python train.py --model="contrastive image-text model" --embed_dim=256 --encoder_arch="convnext" --encoder_isotropic=true --encoder_num_experts=16 --encoder_moe_every=2 --text_encoder_causal=false --text_encoder_width=192 --text_encoder_num_experts=8 --warmup_steps=230
Rows from block 3 of the text encoder of a small contrastive image-text model, named by matrix and row number. Rows with one number within an expert belong to one neuron, the router's apart. Each number is 500 + 40 x the weight over its row's rms, rounded and kept within 0 to 999. All counts start at 0. Numbers have three digits each.
After each expert's rows are labels from the 100 texts, of 14848, where the router gives the expert most weight on average: "tokens" is the input token at the peak. Only what is clearly more common there than usual is listed. The data: rosettes with rotational symmetry. In brackets: how many of the 100, against the usual share in percent.
# router: router (text_encoder.blocks.3.mlp.router.weight, 8x192, trained with AdamW), inputs 96-143
# gate: expert gate (text_encoder.blocks.3.mlp.gate, 8x192x192), inputs 96-143
# up: expert up (text_encoder.blocks.3.mlp.up, 8x192x192), inputs 96-143
# down: expert down (text_encoder.blocks.3.mlp.down, 8x192x192, transposed), outputs 96-143

# expert 6
router.6:436470483405539517499533461535498592546549512496416464506522546432482472458533491395455495465451455520526483519501515545456505498548523479578523
gate.0:503453476416463477540490408513552452430514500489493527480560503553544436462542546560518472465504448540529502515425474421506468516536569486496463
up.0:520503442502512467573466461401515434484437459497478535537493484528551508479577484548455460453469444479502512516477495425506469487458570541524465
down.0:544512467485566536630493493535446500458448552441463490508540549431550534440476505557506561492488451536442461537495534492473488439433508535495452
gate.1:572561495473494477526501493509510489444457539534491487482470568471471492490539494515499464501603536487457458497583487486567532508525529438491451
up.1:537484510551489467458579488492556573482504441520434459559470437509458515469483525472542480541450475550489528563467410515478526541504555387529454
down.1:544466490469476516461495523348515463524511508507571525531501422519528507475449543504526542449552473477530557567446534513482506508469498461466491
gate.2:498517457504497474532497557543552521503467540498554522455537453459529532546484512496529428486506460502563459472471493483448502504451480552475508
up.2:483501441489423500530469553472463497490517460453440489451493496414451530500496551468463479455512504511554518518487540531528502484470527495575478
down.2:475419445458446424513552552500561444512532461471445479476480457496497510487519514463516501526518502480495493517504490484460456535506515523497466
gate.3:553544579516515487556470492472542463526472528558536477547534516531556520490531522513481499526532574426526500523444484539467542444458542447503518
up.3:460585487481523492429548545555522442519577480432502518507467459506479517446523485510528569487512496519436457482514575456550449499470490499467534
down.3:517500525500455486487422474553534483543546487522465542555464519420492536456459542559527584469502406501580519537533500407500540528411466492560514
gate.4:508429464482485564498533521471517519488536506572489454527465552511510375536541452523497480489538435496437473447464570539526547507587503512494540
up.4:505501462502464476485485514468513535551488471422505507445507534497530540511517512467474530458495580494524540534448515585508461519461512460464466
down.4:510496489498543487496508474531464510522483523519519535416487447464475521492437491575492583416571500526467544561464505586466416479434483423513582
gate.5:543435505537511502505502455484509451550514518520482514472443469514534415468502548524509457441438418474495513541459427557506476495581465454530477
up.5:562481508527506528480533593532489446502540433498515479512462434446488478610494513507434443482520504469519503522529474506459475465469463522521502
down.5:532456464520399465503473480422508472570517529528583538467524498520452471595472520519501491541502448516547528532427505521469487487444409406543455
gate.6:538471498485475425489515562547525478431456476454554447447489636494458528444534512498425487482522479442505440454547456513458484520460525486504528
up.6:515484506546512580486534463591524467485503474489590513488487538494540509463520492507491415544529476480482466491507539509585459527538483420518525
down.6:524463476506496606519515537503578451473491523516565522472519581486556496486528529534551491509495463502477478492435531470400477446500484488510553
gate.7:413577516542523492473506476522566455521550463429503608563488534488513503435444467517474544504587537483505497530560560563486556519516475563475425
up.7:622476447467472498487526436501466531517448548540537448459462449472477523566551530493542492507460517535478502487453490464499424497556488475529557
down.7:503538483476483512464527533486565495496450476477466541555482525514521480422541491498493599567491485470507528498479542516507494500500516487503534
gate.8:458487483456467553527554508516601533578573544522409414486487482386480439452512528538537569456472495539532496486461511444457515495569564564502560
up.8:489510497499449566523503500491583545547600549543419445478501483443497431469488519548508503475462484514541484543475494494463487463547529531488534
down.8:439435453541552449487537500456481510467403477511526534519472552498521523536480506495473570575476551445463571494487511544480439461570479478550520
gate.9:499517479440457493491509485549500446480459553539426585478449604548515533495524513435498519479515509423527523425522474472521556527477440535489538
up.9:442539490437466468464479474506492422481466511515435589438515535521485575446522437494498533516572540453541500450505472466513526510490496486489486
down.9:488430499524476507531534507493477559458556493514511442490457574487535484490425489441454509512420578549456511505499501502498424492495538501474496
gate.10:468577559422469526523497422487563535483474566485419504567501558502569503548480504502501470560528463446480502507528516485467464477460470424510489
up.10:495470511478539446584427491519467499532568481468594551528515500525428461415504480473476500495479457529531498510559514472455521501481542594480539
down.10:459458536564550525523530497511451494576589562521488466522416504512507515545475526469476507510434455526471396555495467416517455571539478505485472
gate.11:507449474550482437523514500567529540484551527474500532461496473548470460505487507391500539501493497487485488515505520444521476484500513496456481
up.11:556461514481489565486541450546504500522508551488512473565490469447515550500457460578522552501501483558582513517469500475553528464592529536500477
down.11:559472520426468546515509536487530481514510471554496518557501425521537543484480564507491485477528509523476511547509495447501522481498490547483512
gate.12:505444433465438471481492517523532507492495408502526542492484467526442535514437437543520463464504470544561492495480508443497481463503472529493543
up.12:512550469525486499590497498519481520484547499507446507497494513469435462547495420525490465494478591454542513512559530466468528474423527525506582
down.12:497445518503502435491432494507491448538479497521505521486511471520415533564462514516551560484475467482506538524446534602513468519507511442572494
tokens: "mirrored" (100 vs 4.6)

# expert 2
router.2:561512397493488534519451545366576484425515485539497600510446479484515498464540510545449477536514513580515461498512529430518459554525485550496485
gate.0:485515512531436498512504487435463568490554550486454501510469496499532497533450500503480478455532547477455471504523487478482497564520537475512384
up.0:565439512442440453491435461457500433529492530549571488550573518450543483586468501564617524480544562440488534567515532492505431485507515475451461
down.0:557509532485548561492457472457510522451526542502569433550482458461520481477462517582548454498504499523465546457473496529446421454515514518502476
gate.1:529545464487524531566498538511498498501516535511490546494461524394517475521520494504548424537561500487481467541466470435476513449498541519411402
up.1:451497481457544519490536559499468480455496441577501486457494460501448516496522490516537467514527505501458481464492529473542514516468514470486462
down.1:521478449528582542456520508516551427487543466478494545458503564407458518490478492543570505494476497531473461468536539428480471479465548541514427
gate.2:503503504489459450488483518536518593454521565511521477526485479442434502504483528494483476538554504451532469496506464516520465524496470499456471
up.2:492493438545520447528517571535499452399509564492541485478481519478456468491403479523608449515502470449407510465495464428505492535508540549567481
down.2:573523552550552519485531507543518493416496494479566565490608535461492443549495468475532489455451480474494510427455458501477559514546510535567470
gate.3:498457535499518438525491547515443523513525534522509543433477567437523476484515544477414469497517477479526515485511457496549469526448538402486475
up.3:553496481516530395491521496528498437485449471519507491437489486523506527493475441528480455518593505502519435539467524467436436520475491465504486
down.3:570476488531496514508524511434537455546483445520495542430432468522581473500569483508506516505538570467539518517507537500479505515502468470511437
gate.4:551513472418429555473496564498488533491442508529502469480523545475515450538432529557499563548482509496517493508468491453432512523489541473547515
up.4:561502519506509509552554543492519498475522543496514525425473512513437567499502426488458509486495509397506422442546506476516468553453533511495505
down.4:461461535502561494523471479544471501476506473531419464486517551533495501508564531454513495553566536529511444488535604539614443450527480540451472
gate.5:539505531524474503515545567497514537494545528380486489509480526510448466495530482461456547526520501558454520484559474485452451528427518498499552
up.5:558495529541501524543551562507548531531533482398480511515506560525416507521545508449462524529501503536452528475521465495503441526408509496521553
down.5:431482485507487450463470498454510398413495463592465524539500460489526515459480464541509447482507468510436448514447544456532558512506517560504510
gate.6:530493454505500474510448491473492486449492566469497467469503445494516552473438515456544417501508508474581485499494527517529492524473511433487521
up.6:547483431486505464484496471496434549478475467582529536469484540547554464471495464510540496484576525421533505547498471473580474476511521452468483
down.6:579525503483487581450430536520556523511505491469505453516573531413471469537502521458567452514509516471549462519550485468460486511572456397470555
gate.7:529419443546532448484596450459508561503471502422495507480458458551509571559548496530532517481591526505425480468514538500486463607513428601501509
up.7:467460486486542453474496536485468533531501472531459575440505505541469462499532446499468517512483515497505482573516572477502403495442494487549488
down.7:507537473485482524469545501555516463491492477408493413522532526481565482514489468489558499501468487508516478454538451488453542462510471518456470
gate.8:532480479540449579547479541412509547563513503575523503467475546431522470494574484517503482565526492497453531597519521516499493499476468496433555
up.8:470480483579524574476551529493504508528488494575524526483433531496585477485523485586447534477473475455471540557517519533497490483482508543482564
down.8:550569463458573454502503495457537453465488508482502514480497483485492514521513483565481573467540508467504497432496502434535510517522414553497531
gate.9:493518494449544475494463507550551557528528546488508478483527537424538564501542523491466419435550531529424510482553504485504490474542460454504527
up.9:568523469533484516456450465479456453476490439463508547523525475536525521484534514464450487530467517516457451520490512472523444511534507548444599
down.9:506444487531429527534449509540420462530495497523491513540495450501462503496541472459459567503571523484511493521490513512531464501472475542454474
gate.10:485513516550493554547565478459449493489554604523552592544516571577428466498485557501469555459452529542546501490465513461544518536534487505438543
up.10:510521486451550549507538509491505543433555618478515485567533549558410560483517566453409542461495555577575532494485522395517492488488535454489509
down.10:402494504572458576546503576521528442529511505475457576522473504464598491477555547542547567520488509490512493422525536576539467495541467496529530
gate.11:483529507437497511524495462504495546561448501482517570472531548515517523535530484527532477490435443491496536543479462537498458487569472475549477
up.11:476502496454470498497567511519511519573439493475491612526523509520527537538510505520513479460429429535499578562471476482505465471584467471530481
down.11:545460496532492549445589505454488462443556463504486464538504465538460565475479559523472526531543541499476420446573522396515559489470521478505497
gate.12:493487568414487404537491503548451470458578503423524530453458525481507491402555522518403492501493505492486509490507409530540479466547507467481430
up.12:465438539501517475517467451444525485482532512481471563525554434457521501440522490508482424493504484503529412529492529549531485452506470452482502
down.12:442484549476511476521450415477474508522540505466514535538527485518498464469535485488432442534463479474509469561554482559503506514537490477465462
tokens: "colours" (100 vs 9.1)

# expert 7
router.7:478486403519503534453457502528516520519547514468566497570510465421463557503496491450505467470481521532528470602482519480469557501509461513499471
gate.0:562485449575479446580472500513521584487481519479530577482486431471472476481546547509495524499488536528481533484522508457504517520464473482519468
up.0:469502514516521525467534466487498433500478526571576456518449410484535600536535526478586488518497502461514517503492573485532474529539481480472495
down.0:562432519522494465465543565469419520504501535522457534540473512571432471448502442529471524539493546407491470508477508497505554506475459574512519
gate.1:562479508474519506427455542505481575508574466490470489501488512478493457422445490497507476471414461487427504493478546448508514497525493495491499
up.1:559459500433515542439474529474583438462491493429465542482563542471538534533491466542442490576451549513485386516552571485475508530548557455507510
down.1:503437557498536441496483489488473472438494508457529551500434541445536520519526527527517518543579495506600466520515518520478508445520560540521500
gate.2:514521435487520484552554539487531480483503570538504526473475512546524518494527505468524476566570594458491512511441484484477477510457467498446493
up.2:493445491451514460491473441541465535496576545472524533476481533542528493488474410473543494436489439483508531554492553572526483499527503536480502
down.2:475476450500453496591560490434453559514502534552468499544502512493470455544528451466547591586473476466480464481558446538463524509520486509504519
gate.3:455500468509492564570467469490436536560512526445511529457525471475485526484469486463556584455488523521547527466574559472519488462470470499438450
up.3:393545507526481476536539506533482572569539546436547505456548440538473443498522470471388591439476495481501505529573479494503435453507507483436499
down.3:464565500434508493531502573507509417533533510429554462477473540466557453432503470462538525534571552430442516512489520488510459595496476512480490
gate.4:506481522541483433638450541461494554495584528486512562496485517553445473407532523521483538521549496431516521491560500514503541475468515509472472
up.4:531518467440546553460422462559494502471479433563487445471520414522534537521441501494466462498447503583492477501551483501463477484511487498491510
down.4:470557511545521535559424461496498456492437576534483460477461468500465439451593531531528411547541458475589501486489511510482539567601472488470469
gate.5:546438489481468517523511485447501483523490458549455483450573496479510472516511593501515500422447481481547527456565459415489561496555539531480472
up.5:485583536526523481485449468574453414498522523488545482549462520545461479528465434499557578504537475553498461407423539495476426495447514476530491
down.5:544532544570596479478537449517469496486526501486463519509472474513387506523520519494586513555499482578482500461533535478533509535498529488563489
gate.6:445558442537457467571463476494527485575498514512566450485481494463394587536509482520537508519519537459513485546488599534526516501441547451472477
up.6:483544540504472461512476445504410475537563553555514506505440418505464529506494540523537536516485507444518515562503540567486483560458422446512507
down.6:446449459490502482469490542475481480480460509491549501510512518506579537651476510477499561524599525512490458431564511510456539440498501479447471
gate.7:575469481523520564538465510542465444504527444497470493520458548510519512534496449561554447470467482536509571544517489449456486502444544459524465
up.7:484486523556525531422456495464512524482516531539523447493561597521474532534484463442501574508506511435531493542583542432503565494541539512528462
down.7:459502507514492458408438489491415460486495445554526559475484561569534531449481486466510563473492493525606462500507494456512471520544502595494484
gate.8:489454523447444474444492404451475456463537459537488461492510523513428479569481493477428490554486545565508534478519492405400486507486482503507467
up.8:528544497443550511585494548534562562539496525473504529504505418481529480510531483534479491460512509466481491562456436578571485524468481483538488
down.8:457580493555473506420533599556547412534523533503451525517515552555541504487507533521497522570471521516511468470486480443503490615472499569477559
gate.9:503580461549459433543486513482507532562479491422552470510470562414553481511485581483434538522556538497582469530531469480469479518439552479455436
up.9:499557460400455470480525554499510537481550452514499495441555550478483524549497540538457470499477537519533527501514475466454448504460461504482496
down.9:430509456503536510538469394452495549439529512506515515495455498466505447461517542509503529442475549438581435472549503509532552478459464495508498
gate.10:482542463490488449444490527450423544541435502511428541499520531496461483450498471464422568548506571478442434477518564490482456495488437528493556
up.10:466436516525448454566498416445625489453578498551493450495446516558497435548495475536524476473564411482495555580456558496474544561490446454550491
down.10:513509498523465480453502420538449492475511525494441474475509517533467505551424493480470487530514522520484485517460512497569462500476488562501513
gate.11:514561462494493467456547526404518469499480510460530437500458510456563497445548481521530459480461502546454529490526504495599506514461538490496532
up.11:544458536496421535470478495591550505478516478566487520500431517531411501488426584506457483509505530462533538539521549504479509472485504530540463
down.11:535475461537480461529493534510525462527529508522447490495536519545492599556582501465558527549494486479417493555553517471491427529516507493498478
gate.12:513501496403512604497576476531493465514559457535519546464494551435503525516503446548476475442487438505408583535480440523553486498536470434459492
up.12:517529510399446529491493467534497456468523498466485445472573511464495476552469453473486517510485436474470560593466498537522494482530523441508479
down.12:518541569491515586544478529485452480478508530504527446497535521536534499411457503486493534486493468450477545482525506521494553470413499488445455
tokens: "five" (100 vs 1.1)

# expert 5
router.5:515462502563441458551489474477490497552467508552420576529516566571487480507507462451543467533517540479507539555512519509467571545501488494527511
gate.0:540506481511501485529531469485494530505477548446523558515517524555470479455497484501477560494505471555460558514465536463462542514455535534402493
up.0:505502542493492489521567518486573452475509432605536536400491484465509505504516519517588431504477515491520443504517467539498466523536470467516518
down.0:515448430448460479502443473460522572487551501491494510546509473497482482473504443481460575503522439470525465475453527466519500504477483450512487
gate.1:548456518444481581589526480453489491580524482504538508502442533516490524505494535494493528539452628571548581465523503484429481521502536494430565
up.1:570440477444508545572518489432494497579545507540510540532452558588509504479457497488510551550464602574531539467489525509440523553542519540447538
down.1:422505441576497499509459542480541566473414538550483512517527534523487531503516426597510446472489368486469451519505521557553550462505435488499497
gate.2:532462466590443528519455501543492535567478479523416504503480464522412523386503514488532530480514508511450460491539586492509529492477468522571534
up.2:507463470599438518527440526493551576558459504523440480452547442543405505416455464511513597477564527538469464495499575494504565504532496492563492
down.2:454621494503519512464546505494503430498486488519577472558490564354551489548472499473510408569460419528481506514503462514482524513544503504401471
gate.3:446501455414501503438514553501529443499510536507543498523463548442520499494571523537512452468554458477500530520485521480489461473484509461452426
up.3:486501486472451462533525552505484474481572479488526509496476529459558470489611484487574546499563511491529480591548557470455495471430553514429441
down.3:488477496486427445497530565495515373523477497488483550601465477465501506512455457560520493508542568440519473493518506477459493519575477489502441
gate.4:455551478520529452505520466502445455546512492537477497561513483548419454561440537445528537510460513534536528436454505411498538492523541460501538
up.4:459465452438526495487503539533480478469527503424443470497512507526587573459528498492467471503531450516500534458567492561568399524543489548505439
down.4:500481533426509485452490518517446453530510504487535546504451506468537423479456463499407514499455446456499541482458452404455466472551495462526509
gate.5:482453540502524526528492505559456470530492506396458504534519490478450365459495505464447453527581539491431444568488420435577516499466502510441475
up.5:507484497515511514503466482512521457438474460439396458567519495514545508541545465442542576437530504476543548505538515519491531460515439547533526
down.5:457489436422510472480470541475539476440424475546472455494467478461437542564551495494496552491452464517561507440551510532519476503518506396528511
gate.6:523527477589519564443514523476549443434497552537489487540529548495464447471450523495493511540589545480495506457503481466435506572558538551582507
up.6:484542542432478494539506504521443544579502454470491484464454498438531519520539514522488489468415447492543495553489527535548508432470477437391498
down.6:514508466445512547353505513525526448427478542507460472464527464437440471482485507497459500478520483482456515435532501476506425518514503560529491
gate.7:481575505471472545434526470516517501514440469453426490519528523517518513470493505441515446522447483497468489568496487535492470550458518540469527
up.7:501529517560529502483530543548489503482525540470489519560445529450498480414482533449540439557531464485501532520472487468547488545519505546463506
down.7:518545547596488481549510505545524527507505495481471503580470486518421534512476474557571461544530536523429545503510494448594488538560551488542544
gate.8:545566504543462456463494464535504472378542517561571481537432560414551484533531406458471470533461461468508504497493440544461476556537512535550524
up.8:586604509535464428492564521509518449368486493549548495534426556441497542499491472490485543535479528512431493531526417489439532534534465541497496
down.8:487475557426546470550517524517494488542456492458451584475561410522564505550492517546573502496514547516434467531490556473436472433482437501449504
gate.9:449456480492453533500564585491445511489468454450551425450458545482468479521496505515439501556523518561480483570486456517525507509541552572472501
up.9:512498477540543492516499528469520466509506538520520453578501486540500505443527455512511434485494422504520539521534449393550483540454473523440539
down.9:425541490530463540507468439511550500531536491495496576527471443555546585562501469534522519458512525478522453467442542431453449518482442449573447
gate.10:551491493469453458501490442574506542505513527536549494527491515447472504531478487531514521499510434504532543531516560524525557568533512514531505
up.10:581459472503450540494537433502502573517467541527559450522457494450461507469447503518541530416491509527533566588495579526518519581478602436542479
down.10:515454513566450543547484503500455579502512485513454538554468519520501529471495503543477565472476474537505546542496507571510543480487565498543550
gate.11:462537429442521522548453512542482555509508501490554480485572475514583440506550505514460491476421542554495602538524559513567531532449535449461580
up.11:510553480522465551553550542423497481499539499545539579543474555565432500464503494504534455472527531502482525391504510465506476525509411471577559
down.11:481572478487431512529425502493461477498487530547498536528435492511488484472455391480551518481547454507475476421476467534447532538542426472623515
gate.12:563550566536502521469486467452444521470577512479536490514514511529533559513541508507548493459475506459486558455432528527556549496490470493551502
up.12:493595556571516540446448493481431538482524534450537538508505496542526507514529511529585493525498500503507529501482520541518536508455475497558503
down.12:567465447449473476555539511550556463515466479567427492529476438474554515561490504505460426512452463440562443487511522490499555513540529475454553
tokens: "warm" (100 vs 1.3)

# expert 0
router.0:426455517516505500432510521499449499458506489390389421477488510409478550552516521512487527495486500411444490454510457494522480462474494529539377
gate.0:488491516457554424530446548481544589506594524466508526565503431533534429483549552553511473521541483533519497550491588453518490420482509448484468
up.0:491545493650486486555479544493535447465476526563496551499473521461530501527435490548498505479468470484519566448542478516422427527515512496538439
down.0:471533515588473497490492488444552462467416529555494564483513516489537577556495457539500487462447455514574552470495465510455461575542489519535519
gate.1:538499507547490462492491575496538505483501569528538528408472467518541448465536501578511500516575456556465465474442492472530506538482501512470598
up.1:497515476509493533503495539494507559521563519509535540567531476567486492542472517501540463502480626396496436563550508556469476472517439428459492
down.1:516575432531502569549485529539465518512527526506547555548492484551478434520486538462553479482514578413520458539469490537431541504505448517455480
gate.2:497458464578465470551544479527514464485460452554474484452502576517560542542467488587496499493542467444464503477529462516488552511439467457503497
up.2:506483446419554500445487526440509527494479533432560493538496492425442472494498521414508490505448546547516454524494549474518417519587522520503521
down.2:493536447563392481495534520505523461491496485579479495447502548576548485534507472540487521560547427466446531471558499502495536575405473436482493
gate.3:527562472474514538533511508465531512556491510508544526607501480521490462543496471497406445515525545564478494493492540504523544518422475536447461
up.3:510543511482548458493485461515468520460511465516510544501504476493474484503538497531573477519574503570489489401472478470558497541449497567504478
down.3:535500533463506444398469555520533498456435517495561499511523535440439529491534501459521490519463476493460447492547569439490490465406422549519447
gate.4:484529509521515556490509505453539520461492522492465532499576489545491535509548483533526481521438398549440528460412512510563531502534538436564505
up.4:541425482502523501541506528571474548539502483465556526551496485437507469505438528478458551512534537472544423467524482474449438537534486587448515
down.4:508572532555480475420471556419537490495535505480460520492548455534507506542538443563560549531544482475454555519557563517531566442445562480512519
gate.5:447528572471446407470531565538461533507579478537508565517510486497513512408491550441454457455540455438521530506427463571486493480452506517417507
up.5:542484453559492533510423504477534469437469460457476454512531559435479470499494511609535582510532478536533491516540463476580526481512503478517451
down.5:508511462544482462489472507439558485464550457460532559522488462492492528524470466606605654539495491545468509455511545517468454480548501514431457
gate.6:532573481455474457465440447484521501522425520524487422498512466478462473489489523524509413516543497545505537522528550448528482490520500507546519
up.6:540466510597519445527517523527569418517478441578458553452523559540481502541492544511511494499526510551505448533499471453421478528451478535498523
down.6:510479540597511481578532530549530422547496471591461535533463527523476493524516506519501504509490486582522481484535433489420493513480478522503510
gate.7:465550506461448487481389500457494540501572515422568531492535488518501493479449544450613555568481493457490513509504469472512555594506547464467525
up.7:471509487511485484487437496431478532489501510447565576498537486501528502481487544501588558527516441481511561487509454454530524598519571423527529
down.7:447522514534514496534542417459493476446513444607485478503500447502529557566477527550440492480488511517499542535546574498501501481558471497534462
gate.8:420467589553459527517564576506476504519518502569484498500468552506511539517481483497491530472489479483574408458458543542509496491519456514515478
up.8:568503411435550444467473490447501519503513494467517514505493404491491443487502512498479467529544503519469538507497438478469505485492519465437543
down.8:497474536518425522488488476543445520477475534569438481533467543487501512473544465469540532424560470412591451458462568520480507520530516539492525
gate.9:493466578506551471535463441511501474444461487525456551500634461486494485480489493512478435510520502546467497446564529463477546532525519579569577
up.9:537518509401489516504535525517517522526486473488546451557448488477490492519517465505502562523477506489483502533418456517523483465487502426478431
down.9:475500474540496448508487526519523441433436504533516581512531538505466469397450440477481432493512554496506478458469596469455485447516508538494582
gate.10:574475464544518547543451530477452470463429484450502547486466496500404478499520574501471396567492443477482514617537422436529490516438461493475510
up.10:509536424482494466511530423498519450579482468418552462476482449513545538502541541473588542475486539428531595527473514505445561482414531520433500
down.10:497490485456474452477519444477501451560453447440540429521483443535514501479558462447596527512498522405490565499522505479441518398457478498431513
gate.11:568468448571430456537508531498503481564486573470501485480533508497467510499524500517564449490498473516465549479528484533416527483443473523520485
up.11:530536457529447477450533477517453466523490462558501550487525525485424469450473473479503514478556486507543472543550543530442533445525434446503417
down.11:478500486442451485445486523560494443552475506470503569522473540497505438487538537508439539503546418502548451467497487515542512521462476464503449
gate.12:515496506446513430505457520482498501411538515531496561460537479461516510568465608540457545527515546417533452486520455501478511568528534523498568
up.12:484479503580514560537528459537521494622520483426512423555522571580511500479501391522586493451437495514520568530492486489521495399513537449594507
down.12:514446539403504468452533554513537488448513548543488581470509471477491477584563596525460450515489473422502428468516548538439482491504479495487523
tokens: "dark" (100 vs 1.3)

# expert 1
router.1:493590546433557476502531499545557476525465504448535519542546473474458475440524495495568520488586418443517491507529580510472621465513533476498518
gate.0:534467543470581486524502489627477508500476471547490487523563475473507516470544522477488461422474534424528470569535503574526461467550507520489520
up.0:520531495537438528485532532425462532508484504476536532457457533494540479449509444483461538572533504604506505420447517458498540495425500492535449
down.0:430501450493484510484481515493432498507485475485424482539514449507519441475531500512509417525491509471533436504555426512519425491562474501469518
gate.1:456503520491462469522519472495473469451483539507456488558512532518451507482485434516499462548438488540542504538484538479554482508521463489490502
up.1:515555514423550509470495453531495595583496513473509523473568490561515484530485584534517532456592555465496548490451478497461446475572428422508483
down.1:485531509464534504499534479510466559556547483523490502491536548507534550479461575533519498461556549469575581562540470526494506563536498476469497
gate.2:566527552601475460423475565499488568453502478587428482543509492531489517439491492440542484483445512567467483550546482505542472508522526497503497
up.2:583523472502484437469470470575449564436455567506515489509466528496526528482522526494480530466457502517457458499535505550540481549494497532451537
down.2:492471512470455467505510435523500544460534525540499439510504456454509554459485512533536513534513517530485474503471469500514433449461399497457486
gate.3:502495519562540507546448457592516591497469528507498427477546523435510495502528465450496496534519546466512512553560557485471471551417474512445586
up.3:541553443506499401511504517533465436567516470533429542537563474523477459521497534446512536432527516542499486467542520495516538530562541538460479
down.3:539496520523533430528472616502501480522497478505522559509457475535473478540515456473451528502529504507454516475567565596464544513501541428474496
gate.4:528392442459492504520481574508506558509495563566546479499520466461532492565489430549385488502564566480452517482446482565485527447535465436512498
up.4:500561531531491493558497386546489451523519451454464500574496492470540477527513498471494605475555469501465477410476444469462476554443446565478554
down.4:506475507479507492582533437461475458511496493504506503519510479482515545460570519490497551530527457558563478430499451507485514433514491488530529
gate.5:509498536517512486538474451526490565489534569543535493513403511501474504512542531498588429553538508478526499463439460500522510515518445490466578
up.5:485470474509521501469555540490579476469478521396456538491524477525456502438447484515394511470518489512497569477553485462530506507465547486493444
down.5:480554515501477477439532482421496522457449439538459448599474473434491486496480512455592482527531528502510470526519505457477479502496518474434469
gate.6:467516431442491506514455485526506490499546524477516532463539469505495499516467503450455448465562492527493579593538506433435492432497521509527566
up.6:450519528514532457539550493504528448549416513457555483561471465497491475505565505381537499565469454477523440508467501483483519441558490485497409
down.6:491465469543501440489444499491494504555472430494539511473564573472528510518540539428513498553524526462478454516487442506525525479427491520502476
gate.7:534494494494472476506492468501521470457478581442436442526456490441456527444522448475471554556450511498538457461491470445474489498483478494570496
up.7:460511464533476555540498472522545454441458611558409516512477492484566481514580501487471471548474484530502530537501480477549586515536468484489530
down.7:522519485483492550419498426553490530487455512446514479482513477539472498528463456490531572485518517556399416530511525463438528493489524532450477
gate.8:502509485430498493537514533489544491487519502464574500516561486490503483441516503555527514557527409469521391535502509514505502461596559479524569
up.8:504470531464536473584484550466555494463486489502515479553534539503480469481518499501513474521544452424490405532575542498490456523583597452502515
down.8:519524519500508521508529540610480506468494482487449507443465489459476438497475544455504556545476451599541531451482567598533487486501465508553483
gate.9:543496451513535431558515533489502551470539440516517493479487557490498531525484460448566457481519521424477528554523534476502534529511515518532454
up.9:455503495454540495442454397487518530419488558458505510523513462469447542517485548533530519449510466505480495388550482522452490514472475532515539
down.9:510551550439510483527470460511526531481508528513465502482462494533458527545501591547488489529401420532485494457472427509474416494558500517525483
gate.10:492474488516545458532446494540502480502560565510540438568537512543391558479486492506531443424502524473501508490494529501576516524478520418465464
up.10:509499450459530456471504490450502510464533470495598557587594566572508541521527527517440496480497529502503498510461537477584490478481518525491430
down.10:514503509512534427499570489572481452510552589531510458491553565527572569538476493495546502553444539498476490496508579501479540531508545525524485
gate.11:529545507516501486443579470547525482506511566537512423497489510475550514489577531481526516550456494542447574480500507478484530504446462470482514
up.11:517469506549562541558393518419508538471463469452557553476463491507462526503467459488496456481545532458548467528502481479526458480546520552506460
down.11:399530419516490546452456521496495536528542547505580514501478519548459455435529534500463571502550409514496444469522488505497518537489541452525495
gate.12:426486587569523527510530501556512501544539525483508523492440512493459457486465482469529524552513540490508473551565533558518571507507433467544426
up.12:564509422464444504501480473504483504441460478508495445502532453570544528538486513564431484466479488528490519472472496484498482507528579544498588
down.12:476491524562521491499501495470489543528501489526535490477536525452475535497556460459507569388487542467541522496518476544550492478505481456472425
tokens: "grey" (100 vs 1.3)